{
  "dataset": "telephone keypad tones over noise or synthetic speech",
  "num_classes": 17,
  "output_stride": 2,
  "hidden_act": "mish",
  "rnn_width": 192,
  "rnn": "lstm",
  "optimizer": "muon",
  "momentum": 0.95,
  "orthogonalizer": "newton_schulz_5",
  "max_steps": 600,
  "batch_size": 48,
  "epochs": 0.7,
  "lr_schedule": "step",
  "weight_decay": 0.3
}
Rows from block 4 of a small audio frame classifier, named by matrix and row number. Each number is 50 + 15 x the weight over its row's rms, rounded and kept within 0 to 99. All counts start at 0. After the name is the row's rms in percent of the matrix's.
After each channel's rows are labels from the 100 clips, of 14976, where the channel reaches its highest value: "responds to" is what is common among them; "loudest band" is the band of the loudest frequency at the time of the peak. Only what is clearly more common there than usual is listed. The data: telephone keypad tones over noise or synthetic speech. In brackets: how many of the 100.
# conv: width-5 conv (model.blocks.4.conv.weight, 208x208x5, each kernel summed), inputs 0-69

conv.70 101:61 67 33 69 41 58 33 50 50 52 45 51 57 75 33 50 87 80 97 42 70 38 39 57 63 58 73 33 45 24 65 63 75 65 47 46 65 67 67 72 47 38 31 88 47 54 60 34 77 38 76 38 45 59 62 55 45 42 60 53 55 52 39 11 36 50 34 53 60 47
responds to: key "0" (67); key "*" (64); number of keys: 9 (40)
loudest band: 500 to 1000 Hz (53)

conv.20 097:57 54 49 21 80 56 45 65 58 45 67 42 44 45 22 54 51 32 24 71 64 49 35 67 46 63 46 81 37 39 41 37 49 39 74 56 32 53 80 61 40 46 70 36 71 49 61 36 52 67 32 53 29 47 39 70 64 54 57 43 47 63 33 65 58 49 36 35 69 59
responds to: key "B" (77); key "A" (54)
loudest band: 1000 to 2000 Hz (61)

conv.192 097:57 46 47 32 54 31 55 52 76 53 56 71 34 65 46 56 71 50 55 49 33 47 27 28 47 49 76 47 39 75 34 69 48 41 45 45 61 65 16 39 64 38 69 61 37 74 40 80 50 37 53 61 51 62 60 76 52 76 37 61 42 76 48 67 54 33 41 52 38 60
responds to: key "0" (95); number of keys: 9 (33); first key: 0 (27)
loudest band: 1000 to 2000 Hz (57)

conv.6 101:53 35 60 55 42 37 49 46 52 30 42 36 46 47 74 55 61 54 40 82 48 72 54 35 40 38 44 41 42 43 60 47 81 22 49 63 74 41 23 32 63 45 38 28 52 64 47 60 51 38 90 61 43 55 25 57 49 60 44 71 25 56 32 68 74 35 55 54 38 54
responds to: key "8" (65); key "0" (63); number of keys: 9 (27)
loudest band: 500 to 1000 Hz (52); 1000 to 2000 Hz (48)

conv.112 111:86 55 59 38 32 40 41 52 50 59 56 44 73 59 39 50 47 45 75 56 43 65 11 42 42 45 38 46 69 71 65 58 60 56 45 72 23 25 61 57 27 61 56 51 57 47 54 88 53 24 47 48 42 52 64 40 32 42 33 22 47 41 60 48 69 79 48 52 57 58
responds to: speech (80)
loudest band: 4000 to 8000 Hz (46)

conv.77 100:62 60 54 50 38 49 56 39 63 36 70 66 59 40 25 55 59 45 54 47 40 34 38 84 52 65 46 60 52 46 52 70 47 69 52 21 29 86 31 31 38 55 63 35 60 37 55 31 53 58 51 56 57 47 47 60 58 42 52 50 52 39 60 67 50 57 41 45 18 42
responds to: key "*" (77); number of keys: 9 (34)
loudest band: 1000 to 2000 Hz (47)

conv.128 094:54 60 56 64 49 35 39 68 54 59 60 50 63 47 38 42 68 65 46 74 68 53 48 46 26 47 48 40 44 19 22 18 41 54 45 40 61 39 51 45 56 54 78 46 44 85 51 50 91 27 59 47 35 45 53 33 67 62 35 97 32 40 27 66 68 53 57 74 21 65
responds to: key "0" (85); number of keys: 9 (34); number of keys: 8 (29)
loudest band: 500 to 1000 Hz (52); 1000 to 2000 Hz (48)

conv.111 091:74 48 30 70 41 66 35 49 17 39 48 65 45 63 59 36 57 67 45 37 54 34 26 40 04 33 42 56 36 65 37 77 62 46 55 60 55 50 53 56 34 60 40 36 41 54 50 51 80 24 56 77 52 45 35 36 40 52 72 19 67 24 45 67 35 35 47 38 56 40
responds to: key "A" (57); number of keys: 9 (37); number of keys: 8 (28)
loudest band: 1000 to 2000 Hz (55)

conv.51 102:68 58 53 41 54 56 58 69 44 72 61 36 32 43 41 34 42 41 76 67 78 65 52 49 49 42 55 51 34 55 76 68 69 50 51 33 56 65 58 61 34 68 47 50 43 32 57 72 60 63 65 62 66 36 42 41 58 56 52 60 41 69 31 82 38 47 83 87 53 36
responds to: key "A" (96); first key: A (32); last key: A (26)
loudest band: 1000 to 2000 Hz (76)

conv.193 098:44 58 72 38 44 40 48 36 50 68 56 35 65 39 66 32 57 57 91 51 46 52 23 55 21 81 56 59 86 63 52 57 49 83 30 48 36 34 39 37 65 56 35 41 50 56 40 40 32 42 55 54 71 40 29 60 62 28 54 80 56 51 57 37 73 36 52 50 37 33
responds to: key "3" (70); key "2" (58)
loudest band: 1000 to 2000 Hz (78)

conv.115 102:37 50 62 62 53 48 66 54 42 26 27 73 51 51 30 49 35 22 36 54 54 62 74 80 26 78 48 43 63 62 69 44 38 22 53 52 56 63 51 51 43 51 48 46 27 50 59 65 50 52 50 55 67 65 72 59 40 34 22 36 18 71 63 74 48 60 44 28 78 43
responds to: key "B" (88)
loudest band: 500 to 1000 Hz (65)

conv.84 100:64 56 41 50 38 13 73 38 45 41 50 41 38 64 52 52 29 33 64 61 61 58 56 44 32 64 44 75 11 58 68 76 35 40 19 50 45 31 65 43 43 25 77 58 29 53 51 48 45 55 50 56 48 56 32 44 56 57 51 48 61 62 49 52 41 64 53 48 37 61
responds to: key "1" (86); number of keys: 9 (31); number of keys: 8 (30)
loudest band: 1000 to 2000 Hz (68)

conv.185 104:28 26 41 28 50 64 68 68 29 78 65 58 83 38 54 59 57 47 39 62 71 47 64 82 62 48 56 50 60 33 83 55 39 33 35 49 39 43 49 60 48 71 48 65 47 39 54 68 58 70 57 54 60 60 32 22 56 50 62 47 32 40 48 39 70 65 39 48 20 18
responds to: key "9" (87); number of keys: 9 (37)
loudest band: 1000 to 2000 Hz (57)

conv.71 105:61 65 41 46 25 61 57 36 49 48 60 40 26 58 32 34 48 64 18 41 63 58 38 56 31 52 55 18 50 53 50 61 45 46 39 61 50 36 71 36 49 34 32 67 22 41 55 53 72 48 58 54 38 53 38 28 42 71 45 52 44 43 62 48 32 43 48 48 64 35
responds to: key "A" (100); first key: A (35); last key: A (32)
loudest band: 1000 to 2000 Hz (69)

conv.141 103:39 50 51 41 36 46 42 43 55 70 36 54 62 37 53 49 64 37 32 19 44 38 46 43 59 70 79 45 50 78 57 44 44 38 60 62 39 55 40 53 70 49 73 53 57 46 53 58 75 69 46 73 45 24 52 33 72 55 47 58 53 63 59 49 28 57 26 67 43 47
responds to: key "3" (79); number of keys: 9 (29)
loudest band: 1000 to 2000 Hz (81)

conv.35 106:52 62 71 72 50 46 67 45 49 29 60 66 75 69 59 33 80 54 56 37 33 66 35 56 50 38 57 65 37 49 58 35 39 15 53 64 50 99 62 26 47 36 48 69 30 71 36 58 33 42 52 59 55 29 50 36 34 63 52 39 46 53 59 54 52 49 68 43 42 60
responds to: key "1" (57)
loudest band: 1000 to 2000 Hz (66)

conv.110 109:38 47 49 56 47 42 35 49 45 59 38 48 54 65 30 45 84 40 58 74 45 50 13 59 68 35 34 56 35 44 27 52 47 49 67 57 47 55 19 69 33 49 70 62 47 29 40 56 88 40 38 58 49 54 41 32 31 44 67 55 74 45 59 19 58 62 57 47 50 32
responds to: key "6" (81)
loudest band: 500 to 1000 Hz (53); 1000 to 2000 Hz (47)

conv.90 099:35 56 48 12 51 57 23 50 48 52 43 32 32 42 33 61 56 26 32 45 33 13 44 61 41 77 70 47 32 34 45 35 56 49 53 57 45 45 61 55 38 65 51 39 44 63 19 28 42 64 47 80 36 41 48 59 58 10 53 18 21 75 65 42 39 53 52 40 35 56
responds to: key "9" (99); number of keys: 9 (31); last key: 9 (28)
loudest band: 1000 to 2000 Hz (51); 500 to 1000 Hz (49)

conv.136 105:42 46 37 83 41 35 68 42 71 56 38 52 50 52 65 23 28 50 46 68 21 34 30 30 43 41 45 74 54 42 47 43 45 55 41 38 31 34 58 50 46 58 67 59 82 41 63 25 61 45 29 36 65 21 32 44 25 66 51 66 48 52 38 38 52 57 67 73 48 73
responds to: key "2" (82)
loudest band: 1000 to 2000 Hz (52)

conv.108 097:50 29 74 26 44 26 52 38 39 44 49 69 43 58 40 58 47 32 45 55 12 66 31 37 71 56 73 52 46 25 30 82 49 46 37 36 50 45 53 21 51 67 53 78 64 52 20 31 88 45 75 30 50 39 44 47 52 50 58 37 29 63 44 53 71 56 54 43 51 57
responds to: key "8" (98); last key: 8 (27)
loudest band: 500 to 1000 Hz (62)

conv.32 095:51 33 47 37 66 66 57 48 40 55 55 58 77 59 56 36 48 48 68 60 45 60 89 30 65 41 50 60 37 41 42 57 49 86 67 45 44 47 54 37 54 41 33 44 49 84 43 49 55 49 77 26 79 28 56 20 52 49 68 17 63 35 79 40 56 42 19 46 21 43
responds to: key "2" (94)
loudest band: 1000 to 2000 Hz (67)

conv.166 101:43 77 54 58 68 44 46 61 58 52 60 42 59 16 99 45 28 47 53 39 54 42 59 56 51 46 62 37 28 72 60 88 47 77 54 56 58 33 53 36 49 37 71 53 23 48 78 65 64 76 51 43 65 29 37 59 62 70 38 43 49 51 37 45 58 67 22 42 75 54
responds to: key "2" (100)
loudest band: 1000 to 2000 Hz (65)

conv.186 107:40 67 64 51 59 71 75 52 52 45 47 40 54 66 64 67 47 33 40 50 69 47 69 50 58 47 61 41 31 72 43 49 59 72 61 33 35 62 42 62 37 22 37 57 57 56 65 68 57 43 61 70 55 57 58 68 59 55 71 68 66 74 36 74 44 65 57 57 59 91
responds to: key "2" (61); key "B" (54)
loudest band: 1000 to 2000 Hz (53)

conv.114 101:43 60 49 53 43 52 58 51 31 83 55 31 37 50 67 47 58 40 59 47 32 56 75 24 61 48 54 51 48 60 54 40 69 59 36 37 71 40 10 49 29 43 56 38 44 48 70 29 63 43 57 31 22 57 82 56 72 37 58 53 52 20 42 36 32 42 45 63 60 55
responds to: key "#" (63)
loudest band: 1000 to 2000 Hz (52); 500 to 1000 Hz (48)

conv.104 093:35 46 37 28 46 40 55 38 61 44 59 51 36 52 45 58 38 42 35 35 62 55 37 56 91 50 56 34 52 41 53 52 64 61 44 22 39 45 56 39 53 38 54 40 94 50 60 37 50 61 69 56 51 68 45 31 48 46 71 46 46 51 45 37 50 59 31 48 56 60
responds to: key "#" (99); first key: # (31); last key: # (26)
loudest band: 500 to 1000 Hz (60)

conv.203 094:60 45 49 60 52 64 61 60 33 69 45 53 46 32 37 45 36 60 00 52 58 49 77 60 50 68 57 60 23 65 56 57 30 69 68 64 50 53 60 45 65 53 57 28 38 71 29 62 34 55 55 37 48 75 62 38 50 59 15 48 43 56 93 56 62 67 64 40 60 57
responds to: key "5" (83)
loudest band: 1000 to 2000 Hz (54); 500 to 1000 Hz (44)

conv.76 105:30 48 42 50 69 31 28 45 27 63 40 35 68 58 56 52 31 50 69 74 83 45 73 50 65 52 32 72 75 51 81 32 59 75 65 43 55 36 65 71 32 63 41 58 54 32 44 43 71 37 49 61 41 54 33 40 48 52 60 40 43 46 26 37 65 43 47 29 48 47
responds to: key "A" (61); rumble (46)
loudest band: 1000 to 2000 Hz (47)

conv.195 104:17 39 38 33 45 19 13 48 53 36 68 46 74 34 62 53 74 40 25 41 43 63 31 48 70 41 46 48 39 36 43 64 49 45 18 26 63 51 57 50 72 57 81 61 50 46 43 63 66 54 58 37 61 39 47 41 55 71 24 58 40 58 45 40 31 37 52 35 56 76
responds to: reverberation (96); key "7" (58)
loudest band: 1000 to 2000 Hz (46)

conv.137 092:33 62 54 38 49 54 65 57 50 41 53 14 64 51 67 45 42 99 73 70 60 38 69 51 39 36 59 57 44 27 53 62 57 39 36 59 43 44 37 47 43 49 40 69 34 56 57 48 46 60 66 46 76 45 59 42 37 67 62 48 28 84 47 54 59 40 60 65 50 48
responds to: key "0" (100)
loudest band: 1000 to 2000 Hz (52); 500 to 1000 Hz (48)

conv.61 106:28 43 48 27 41 34 58 56 51 52 28 60 40 27 60 51 77 46 36 52 47 35 45 31 62 73 66 77 14 76 44 58 37 14 44 37 37 44 22 57 46 32 53 53 64 46 48 48 23 65 65 55 74 46 42 39 54 39 47 57 42 24 34 41 65 48 49 39 63 52
responds to: key "0" (90); first key: 0 (28)
loudest band: 1000 to 2000 Hz (67)

conv.191 103:58 37 38 60 39 43 44 74 36 70 70 69 49 23 60 60 62 53 62 35 38 67 20 55 82 51 43 33 72 46 15 66 66 61 35 59 62 48 54 74 36 42 60 69 52 55 30 51 48 60 48 59 53 47 39 29 70 70 60 46 61 46 46 26 76 54 61 76 56 76
responds to: key "*" (66); number of keys: 8 (28)
loudest band: 500 to 1000 Hz (59)

conv.10 101:46 20 58 72 52 57 37 57 49 61 55 84 50 35 77 49 53 25 56 44 25 68 57 36 57 66 27 32 42 63 44 52 23 75 38 52 49 45 56 64 46 87 23 60 66 38 61 43 45 56 40 29 49 35 77 64 40 36 50 50 55 50 72 55 32 80 65 46 25 55
responds to: key "#" (95); first key: # (26)
loudest band: 1000 to 2000 Hz (53); 500 to 1000 Hz (47)

conv.175 102:49 59 55 62 33 61 65 28 24 30 43 65 34 70 69 45 52 58 40 23 56 72 44 38 58 37 53 47 72 22 44 72 54 30 37 62 53 16 40 48 86 49 46 51 62 39 47 52 74 74 44 30 40 40 43 22 33 61 48 38 47 43 43 35 56 39 46 46 61 65
responds to: key "4" (66)
loudest band: 500 to 1000 Hz (54)

conv.206 087:50 61 23 62 48 68 52 46 71 48 41 31 46 71 43 44 28 28 31 31 55 88 50 42 50 41 36 56 67 39 51 20 43 55 25 67 44 62 62 49 30 34 47 61 47 70 72 40 76 52 39 55 39 45 35 71 26 64 67 16 54 40 74 60 36 25 35 44 53 44
responds to: key "A" (75); first key: A (29)
loudest band: 1000 to 2000 Hz (60)

conv.134 103:59 66 36 38 33 51 70 60 89 52 43 55 58 68 56 73 60 51 68 32 29 54 43 60 48 49 36 65 61 66 43 64 56 44 37 24 79 33 50 49 56 39 65 38 14 54 44 51 52 39 35 48 34 48 49 54 42 44 28 59 59 40 33 56 44 59 22 29 52 62
responds to: key "A" (67); number of keys: 9 (31)
loudest band: 1000 to 2000 Hz (67)

conv.168 107:63 52 57 46 30 38 48 74 55 33 46 54 40 68 61 51 38 71 51 50 34 48 61 37 44 51 45 58 38 43 49 39 31 42 50 53 26 24 65 42 44 68 38 28 48 74 50 20 64 53 67 39 49 26 72 68 27 43 44 26 50 50 43 40 77 87 54 51 24 37
responds to: key "1" (59); number of keys: 8 (29)
loudest band: 1000 to 2000 Hz (51)

conv.122 100:37 41 61 76 52 59 33 11 48 52 69 62 49 63 19 53 46 50 48 63 41 81 44 44 59 40 55 50 36 60 18 57 45 57 38 48 67 19 79 38 42 50 27 60 54 41 34 52 37 60 43 31 70 35 63 55 56 48 75 23 49 70 43 41 13 50 65 42 84 63
responds to: key "C" (63); key "7" (61)
loudest band: 500 to 1000 Hz (71)

conv.31 112:68 32 28 39 65 61 24 71 28 40 29 74 59 34 37 60 40 35 60 51 27 49 27 26 39 38 63 51 53 66 52 63 27 15 64 59 52 45 73 37 26 31 64 85 37 39 31 56 42 45 16 43 59 47 76 59 98 37 12 62 54 58 53 50 55 54 56 66 40 58
responds to: key "*" (91); rumble (38)
loudest band: 500 to 1000 Hz (63)

conv.1 105:52 53 33 58 42 35 50 46 18 67 24 38 34 25 62 69 58 72 34 31 60 42 45 30 49 49 25 63 26 29 32 62 60 57 57 53 48 74 24 34 62 82 52 38 41 39 43 33 42 64 83 30 58 49 72 55 56 48 63 34 70 39 57 58 26 23 51 31 23 53
responds to: key "5" (63); key "2" (62)
loudest band: 1000 to 2000 Hz (69)

conv.150 102:45 53 20 42 62 56 63 23 58 64 67 33 58 73 38 54 53 54 43 34 58 29 71 53 54 48 52 39 56 72 79 59 48 50 45 45 29 63 49 40 34 59 64 18 65 22 75 64 80 57 45 43 28 51 43 28 47 42 28 48 46 51 29 78 54 41 30 71 71 27
responds to: key "D" (82)
loudest band: 1000 to 2000 Hz (64)

conv.124 089:37 46 63 30 44 44 40 55 53 73 37 57 47 50 46 65 35 77 48 48 47 44 63 45 34 20 50 75 34 62 67 56 65 60 72 50 60 49 44 56 50 37 67 32 60 69 46 38 65 52 39 66 40 51 57 44 53 70 18 45 33 60 73 54 13 21 38 31 75 55
responds to: key "6" (97); number of keys: 9 (27); last key: 6 (25)
loudest band: 1000 to 2000 Hz (60)

conv.109 118:69 47 40 42 44 73 39 50 48 74 51 33 54 56 71 43 36 43 58 21 33 41 63 53 47 51 47 58 35 67 38 48 42 38 63 43 52 29 43 36 44 39 19 47 35 34 58 74 52 51 25 40 44 40 44 50 54 24 43 61 55 76 37 39 31 58 55 32 52 41
responds to: white noise (51); number of keys: 9 (30); clipping (25)
loudest band: 4000 to 8000 Hz (48)

conv.98 101:30 42 63 77 48 35 43 57 54 36 70 75 45 20 38 53 49 41 41 69 38 74 63 55 88 41 49 74 51 64 77 15 72 38 49 59 30 54 77 53 35 51 41 66 51 19 45 54 65 34 59 49 60 50 37 45 54 34 49 57 63 61 67 52 71 31 58 71 62 34
responds to: key "7" (94); last key: 7 (25)
loudest band: 500 to 1000 Hz (54); 1000 to 2000 Hz (46)

conv.12 105:44 33 58 34 64 44 46 53 58 31 75 57 57 62 48 27 45 55 27 49 68 52 35 40 72 36 58 60 67 15 46 78 61 31 29 43 60 36 74 54 60 52 51 49 57 53 67 33 52 70 61 70 50 38 36 60 41 51 37 35 71 49 70 37 60 66 66 59 34 16
responds to: key "2" (100); first key: 2 (27)
loudest band: 1000 to 2000 Hz (64)

conv.184 110:50 65 53 35 71 29 40 59 56 47 70 38 63 46 45 48 78 45 53 57 34 64 45 45 30 69 45 40 18 32 65 55 83 43 74 55 59 63 63 46 70 93 46 43 47 72 37 57 87 68 40 55 56 50 70 73 42 57 47 36 36 59 56 55 58 59 55 45 68 70
responds to: key "A" (95); number of keys: 8 (30); first key: A (27); last key: A (25)
loudest band: 1000 to 2000 Hz (83)

conv.196 104:65 59 29 32 62 83 33 47 45 24 45 31 44 48 56 66 39 51 47 29 60 57 77 54 30 69 63 20 45 30 22 25 42 27 50 38 39 44 43 78 26 53 58 41 58 71 44 44 45 46 41 74 43 56 68 74 50 69 57 43 55 45 36 53 36 38 38 45 36 47
responds to: key "C" (80); rumble (38); number of keys: 9 (29)
loudest band: 1000 to 2000 Hz (57)

conv.121 103:47 40 65 64 35 42 47 52 35 50 90 48 68 78 70 48 24 52 58 40 32 48 58 74 99 54 69 61 47 57 34 38 63 35 65 67 58 49 62 67 18 57 69 71 55 49 47 52 58 46 73 42 43 51 43 62 34 57 74 62 65 56 69 66 65 58 56 62 55 49
responds to: key "D" (62)
loudest band: 1000 to 2000 Hz (71)

conv.126 098:52 41 53 78 66 57 53 74 35 37 71 61 24 42 52 46 66 40 48 49 41 50 45 59 54 63 40 71 41 72 67 49 64 46 60 46 50 62 20 24 32 39 65 45 56 42 29 40 45 28 39 55 41 40 60 56 45 89 30 52 62 45 35 38 61 53 45 50 37 46
responds to: key "B" (62)
loudest band: 1000 to 2000 Hz (66)

conv.147 106:65 53 61 42 70 63 70 54 59 46 63 35 36 64 45 36 44 33 68 51 65 47 45 45 57 56 42 30 46 62 52 83 51 59 55 42 34 25 66 55 40 44 57 54 62 42 47 78 47 19 32 42 30 50 69 66 51 38 28 49 77 70 41 50 48 42 40 45 48 74
responds to: key "C" (95); last key: C (28)
loudest band: 500 to 1000 Hz (68)

conv.58 106:53 51 52 49 47 38 62 73 56 51 45 45 54 36 50 47 28 53 37 41 33 51 60 76 60 64 56 47 43 51 45 53 67 68 76 46 58 43 39 39 85 57 47 43 35 47 97 73 58 72 68 22 54 36 31 44 49 69 46 21 40 50 60 60 42 82 70 36 62 37
responds to: key "5" (71); number of keys: 9 (28)
loudest band: 1000 to 2000 Hz (63)

conv.27 107:30 40 64 24 80 55 59 64 46 42 17 26 52 56 56 62 42 63 00 52 60 67 68 35 42 65 45 35 35 65 36 33 57 65 36 49 61 55 47 74 43 29 65 55 60 61 29 42 27 64 70 42 42 45 46 63 63 73 26 71 56 55 36 56 42 42 85 41 58 48
responds to: key "7" (82); rumble (45)
loudest band: 1000 to 2000 Hz (54); 500 to 1000 Hz (44)

conv.63 102:55 45 45 41 53 40 77 43 42 51 35 26 69 47 64 46 38 66 51 73 43 53 56 57 27 52 37 51 46 25 50 67 37 23 40 45 48 41 46 67 22 46 66 27 59 47 52 41 36 60 62 26 49 64 36 59 31 55 52 24 49 30 36 21 40 31 36 25 78 38
responds to: key "6" (60)
loudest band: 500 to 1000 Hz (45)

conv.8 098:61 48 50 37 61 17 57 28 42 28 58 64 58 62 32 41 68 27 20 83 37 72 52 48 37 32 46 57 49 26 40 35 71 67 39 42 52 26 24 70 80 48 30 35 56 51 70 50 31 48 55 43 53 74 37 39 38 78 36 54 34 29 41 61 46 38 87 33 65 52
responds to: key "B" (73); number of keys: 9 (36)
loudest band: 1000 to 2000 Hz (52); 500 to 1000 Hz (48)

conv.85 093:72 50 47 44 47 53 50 59 51 54 12 84 40 41 54 73 30 46 58 39 40 58 20 44 25 21 67 43 61 32 59 50 76 61 64 52 47 47 81 40 34 67 34 22 88 65 65 52 56 31 53 39 56 81 36 42 40 38 74 58 48 54 47 44 65 46 52 38 62 64
responds to: key "4" (92); rumble (39)
loudest band: 1000 to 2000 Hz (61)

conv.52 100:35 10 57 52 62 50 31 63 51 72 51 37 50 42 42 54 51 44 40 36 63 57 61 72 31 40 70 47 52 70 25 36 48 41 46 62 53 49 44 53 26 59 30 68 55 46 57 54 19 49 49 13 65 70 40 77 54 37 47 31 58 47 77 34 71 46 71 33 58 54
responds to: key "B" (89); number of keys: 9 (27)
loudest band: 500 to 1000 Hz (77)

conv.190 102:70 52 42 50 69 29 44 52 41 56 28 27 60 52 50 40 43 40 42 52 70 44 61 47 48 40 28 56 53 69 45 38 66 59 87 54 62 72 49 58 90 42 49 45 36 53 66 40 28 44 68 53 75 42 64 69 65 28 33 64 62 56 44 61 69 55 66 58 50 69
responds to: key "0" (100); number of keys: 9 (27)
loudest band: 1000 to 2000 Hz (48)

conv.200 087:61 51 45 19 90 54 42 48 53 71 65 78 59 52 25 41 55 89 49 51 53 37 74 43 54 34 53 35 53 42 81 64 64 38 76 49 51 52 44 36 45 62 42 71 58 49 29 68 50 63 50 65 45 60 38 57 39 61 45 47 35 42 53 43 54 58 43 51 41 54
responds to: number of keys: 9 (30)
loudest band: 1000 to 2000 Hz (56); 500 to 1000 Hz (44)

conv.162 097:39 48 41 43 61 62 31 43 49 43 74 51 66 31 36 67 78 43 28 48 45 31 67 75 62 59 57 43 45 47 28 51 72 17 49 59 71 36 49 27 46 17 64 52 19 76 50 79 59 37 32 37 53 69 14 47 44 70 46 57 57 37 75 33 04 55 71 49 15 69
responds to: key "5" (95); number of keys: 9 (37); first key: 5 (26)
loudest band: 1000 to 2000 Hz (63)

conv.189 095:70 72 61 52 27 53 37 57 46 53 77 67 51 41 44 52 33 71 33 39 41 42 46 61 51 37 53 65 57 85 46 62 48 52 75 62 74 52 78 39 44 57 42 57 64 50 52 59 66 49 60 39 63 44 60 25 30 49 63 36 58 35 39 42 39 41 32 64 52 60
responds to: key "2" (54); number of keys: 9 (40)
loudest band: 1000 to 2000 Hz (53); 500 to 1000 Hz (45)

conv.161 105:51 48 72 59 35 63 57 47 48 49 52 39 44 33 40 64 48 43 68 43 43 17 48 60 45 60 40 58 38 51 24 26 29 51 29 58 76 14 61 67 54 51 39 56 45 86 63 38 25 46 52 51 40 36 60 15 62 39 53 30 54 62 60 71 51 87 65 54 61 62
responds to: key "9" (100); last key: 9 (28)
loudest band: 1000 to 2000 Hz (58)

conv.54 095:40 57 63 52 55 62 81 48 69 36 91 37 48 39 54 30 62 51 55 58 65 67 33 52 72 41 51 75 37 36 47 47 23 79 65 39 46 60 58 44 48 47 29 38 37 43 45 34 12 57 58 41 49 60 49 52 83 58 35 86 46 63 49 23 46 48 75 48 50 53
responds to: key "1" (83)
loudest band: 1000 to 2000 Hz (68)

conv.22 098:80 68 57 51 75 77 35 53 35 26 69 32 36 34 29 38 58 49 34 59 34 44 26 36 89 41 66 52 62 46 34 73 58 54 38 55 56 50 31 65 55 23 31 78 59 16 76 38 59 49 36 59 36 74 75 34 40 57 57 39 41 51 46 36 65 57 42 33 53 55
responds to: key "5" (100); number of keys: 9 (29)
loudest band: 1000 to 2000 Hz (54); 500 to 1000 Hz (46)